Weights of a small image embedding model: batches of 384.
Rows from block 7 of a small image embedding model, named by matrix and row number. Rows with one number belong to one neuron. Each number is 200 + 40 x the weight over its row's rms, rounded and kept within 0 to 999. All counts start at 0.
After each neuron's rows are labels from the 100 images, of 14848, where the neuron reaches its highest value: "top examples" is what is common among them. Only what is clearly more common there than usual is listed. The data: gratings and oriented noise at many angles and scales. In brackets: how many of the 100.
# fc1: MLP up (model.blocks.7.mlp.fc1.weight, 192x96), inputs 0-95
# fc2: MLP down (model.blocks.7.mlp.fc2.weight, 96x192, transposed), outputs 0-95

fc1.50,171,251,158,140,259,181,157,143,215,249,222,207,208,238,182,225,162,237,234,260,174,168,269,283,224,198,220,200,156,231,193,235,225,210,166,151,184,243,207,205,189,209,170,220,148,203,227,187,211,220,225,285,162,195,232,116,175,204,184,212,238,218,161,129,166,201,198,313,210,229,244,204,321,165,175,175,214,194,148,191,162,89,156,194,206,198,223,146,217,206,137,243,175,214,169,163
fc2.50,132,184,223,157,137,186,218,216,146,217,242,163,224,123,181,192,237,207,152,183,144,251,150,150,167,189,203,211,158,199,159,214,221,211,255,181,217,175,139,169,180,213,203,195,211,161,207,251,250,134,190,235,251,240,237,190,237,226,240,188,254,203,226,301,186,210,204,185,261,289,180,197,182,151,127,238,248,144,156,227,155,211,215,220,255,162,256,120,160,176,256,142,213,269,244,205
top examples: stripes at 165 degrees (83)

fc1.24,148,205,295,159,181,196,173,159,153,240,225,167,209,175,215,191,188,260,259,155,222,218,258,159,149,175,185,278,191,194,236,249,158,191,229,197,182,175,216,201,258,185,203,145,171,223,215,130,248,184,228,239,231,235,176,211,224,208,188,192,272,180,168,206,231,172,211,232,267,260,129,106,264,194,109,225,235,163,197,213,106,210,222,193,247,173,161,208,127,134,218,187,156,154,195,233
fc2.24,231,235,259,223,198,202,235,202,181,123,185,226,199,151,144,142,244,127,194,173,185,122,160,242,201,220,149,220,195,250,259,171,191,174,201,143,233,284,251,125,202,197,196,178,139,228,176,189,135,150,162,220,152,225,145,192,182,198,201,261,188,240,275,211,253,214,254,173,190,203,172,138,210,188,193,152,184,304,224,236,255,178,234,128,202,214,173,250,203,239,173,184,252,173,174,254
top examples: stripes at 165 degrees (64); very fine (46); stripes at 150 degrees (36)

fc1.137,240,184,168,220,181,163,238,222,181,120,172,207,275,154,162,195,250,139,164,117,161,159,177,213,178,241,166,199,239,245,253,186,178,193,300,101,167,201,183,202,262,126,228,289,209,149,187,197,219,173,194,197,242,217,137,173,221,229,183,161,276,204,206,233,220,237,212,188,256,193,178,212,209,210,201,166,177,239,142,214,172,211,190,183,255,157,104,188,188,166,195,167,240,127,216,256
fc2.137,140,215,201,212,266,264,241,180,205,247,184,271,141,322,254,181,138,201,283,273,170,180,196,255,218,124,173,183,196,143,151,203,233,192,238,269,238,243,183,178,205,206,211,199,215,206,213,168,178,185,200,191,135,178,204,150,201,173,224,229,197,187,139,178,238,122,237,196,191,237,246,154,251,162,258,189,136,146,215,210,245,169,163,172,164,210,188,227,243,253,211,222,136,183,195,148
top examples: stripes at 75 degrees (100); very coarse (42)

fc1.53,203,255,251,190,185,182,180,115,196,208,225,161,225,174,120,152,179,163,241,198,205,196,207,161,153,226,201,286,183,227,266,219,144,184,206,112,200,235,234,186,214,217,199,186,108,175,163,152,190,209,254,250,188,260,128,195,175,252,218,245,224,210,256,200,178,196,199,181,230,252,107,141,250,187,143,214,172,250,183,237,132,152,169,186,163,166,169,253,127,187,153,239,205,156,159,203
fc2.53,283,176,188,229,237,182,168,269,202,220,251,164,239,261,211,281,168,175,193,254,241,192,254,186,211,162,182,190,186,211,168,204,218,231,152,194,184,236,253,285,117,201,135,194,304,173,158,178,219,242,173,158,228,147,192,214,155,220,235,172,210,211,143,189,251,226,120,215,185,198,201,228,200,169,197,239,205,161,104,164,116,185,171,199,221,229,231,179,191,256,185,306,179,195,214,182
top examples: stripes at 75 degrees (89); windowed patch (57); sawtooth grating (36)

fc1.28,223,239,163,194,228,142,229,156,222,239,168,184,203,194,183,172,205,144,266,232,185,199,143,180,217,254,202,192,172,172,222,274,208,223,178,201,187,302,158,157,219,266,184,169,188,254,120,178,223,221,161,209,131,204,193,213,108,175,195,275,176,245,298,168,193,155,187,209,182,247,196,223,211,266,174,210,191,193,255,234,215,166,220,132,178,208,233,285,169,222,194,267,262,219,109,213
fc2.28,181,228,293,215,225,169,264,193,160,234,145,240,197,272,191,173,221,163,192,206,191,134,218,207,210,235,192,254,285,191,241,273,181,112,210,159,271,203,189,125,237,151,226,200,158,252,196,120,257,177,218,215,132,199,183,144,162,149,250,142,199,204,236,194,210,183,256,200,213,266,179,179,197,212,240,157,202,242,232,228,188,158,133,194,192,177,135,209,155,251,174,266,206,156,199,179
top examples: stripes at 15 degrees (82)

fc1.112,159,240,175,195,238,179,238,127,207,184,165,145,200,159,160,156,209,117,275,186,141,150,168,201,242,240,165,199,175,181,268,268,188,188,225,174,248,298,163,173,236,216,217,144,153,204,125,169,183,205,176,222,123,220,144,171,159,191,191,259,190,235,275,167,219,154,183,224,213,234,163,210,239,237,151,230,149,177,239,271,208,167,212,98,197,174,206,237,157,203,180,253,215,209,182,180
fc2.112,224,248,281,225,203,188,261,232,200,197,166,228,188,212,167,151,267,194,166,202,205,150,247,215,231,211,183,300,242,246,234,214,154,128,188,114,233,163,180,121,231,159,194,206,161,225,210,136,239,196,227,220,131,230,244,196,166,202,250,140,141,196,202,205,135,226,264,126,199,228,193,137,170,226,202,131,170,269,237,219,203,155,176,171,180,182,114,197,189,230,205,265,183,168,186,194
top examples: stripes at 15 degrees (67); windowed patch (62); stripes at 30 degrees (33)

fc1.13,172,206,142,222,222,228,239,123,191,220,213,205,142,185,195,219,153,202,280,270,186,219,264,238,144,191,258,166,203,147,221,217,232,207,249,172,240,207,172,199,217,168,194,222,167,211,173,222,149,243,245,190,196,199,127,171,207,182,258,248,167,161,176,89,228,159,252,276,163,157,160,224,349,192,200,228,200,205,216,228,204,187,220,206,144,173,150,276,211,202,170,166,205,259,187,209
fc2.13,222,178,259,222,196,181,175,331,255,194,144,252,297,219,172,194,243,206,86,190,202,141,188,215,239,237,202,272,245,269,166,224,199,167,210,197,197,139,205,213,152,178,184,231,219,233,254,148,230,193,203,225,176,201,258,188,208,173,177,117,185,201,245,191,203,222,197,153,209,214,217,178,136,202,273,138,228,221,212,140,229,187,159,253,227,194,197,165,223,227,217,219,242,130,214,128
top examples: stripes at 15 degrees (98); windowed patch (48)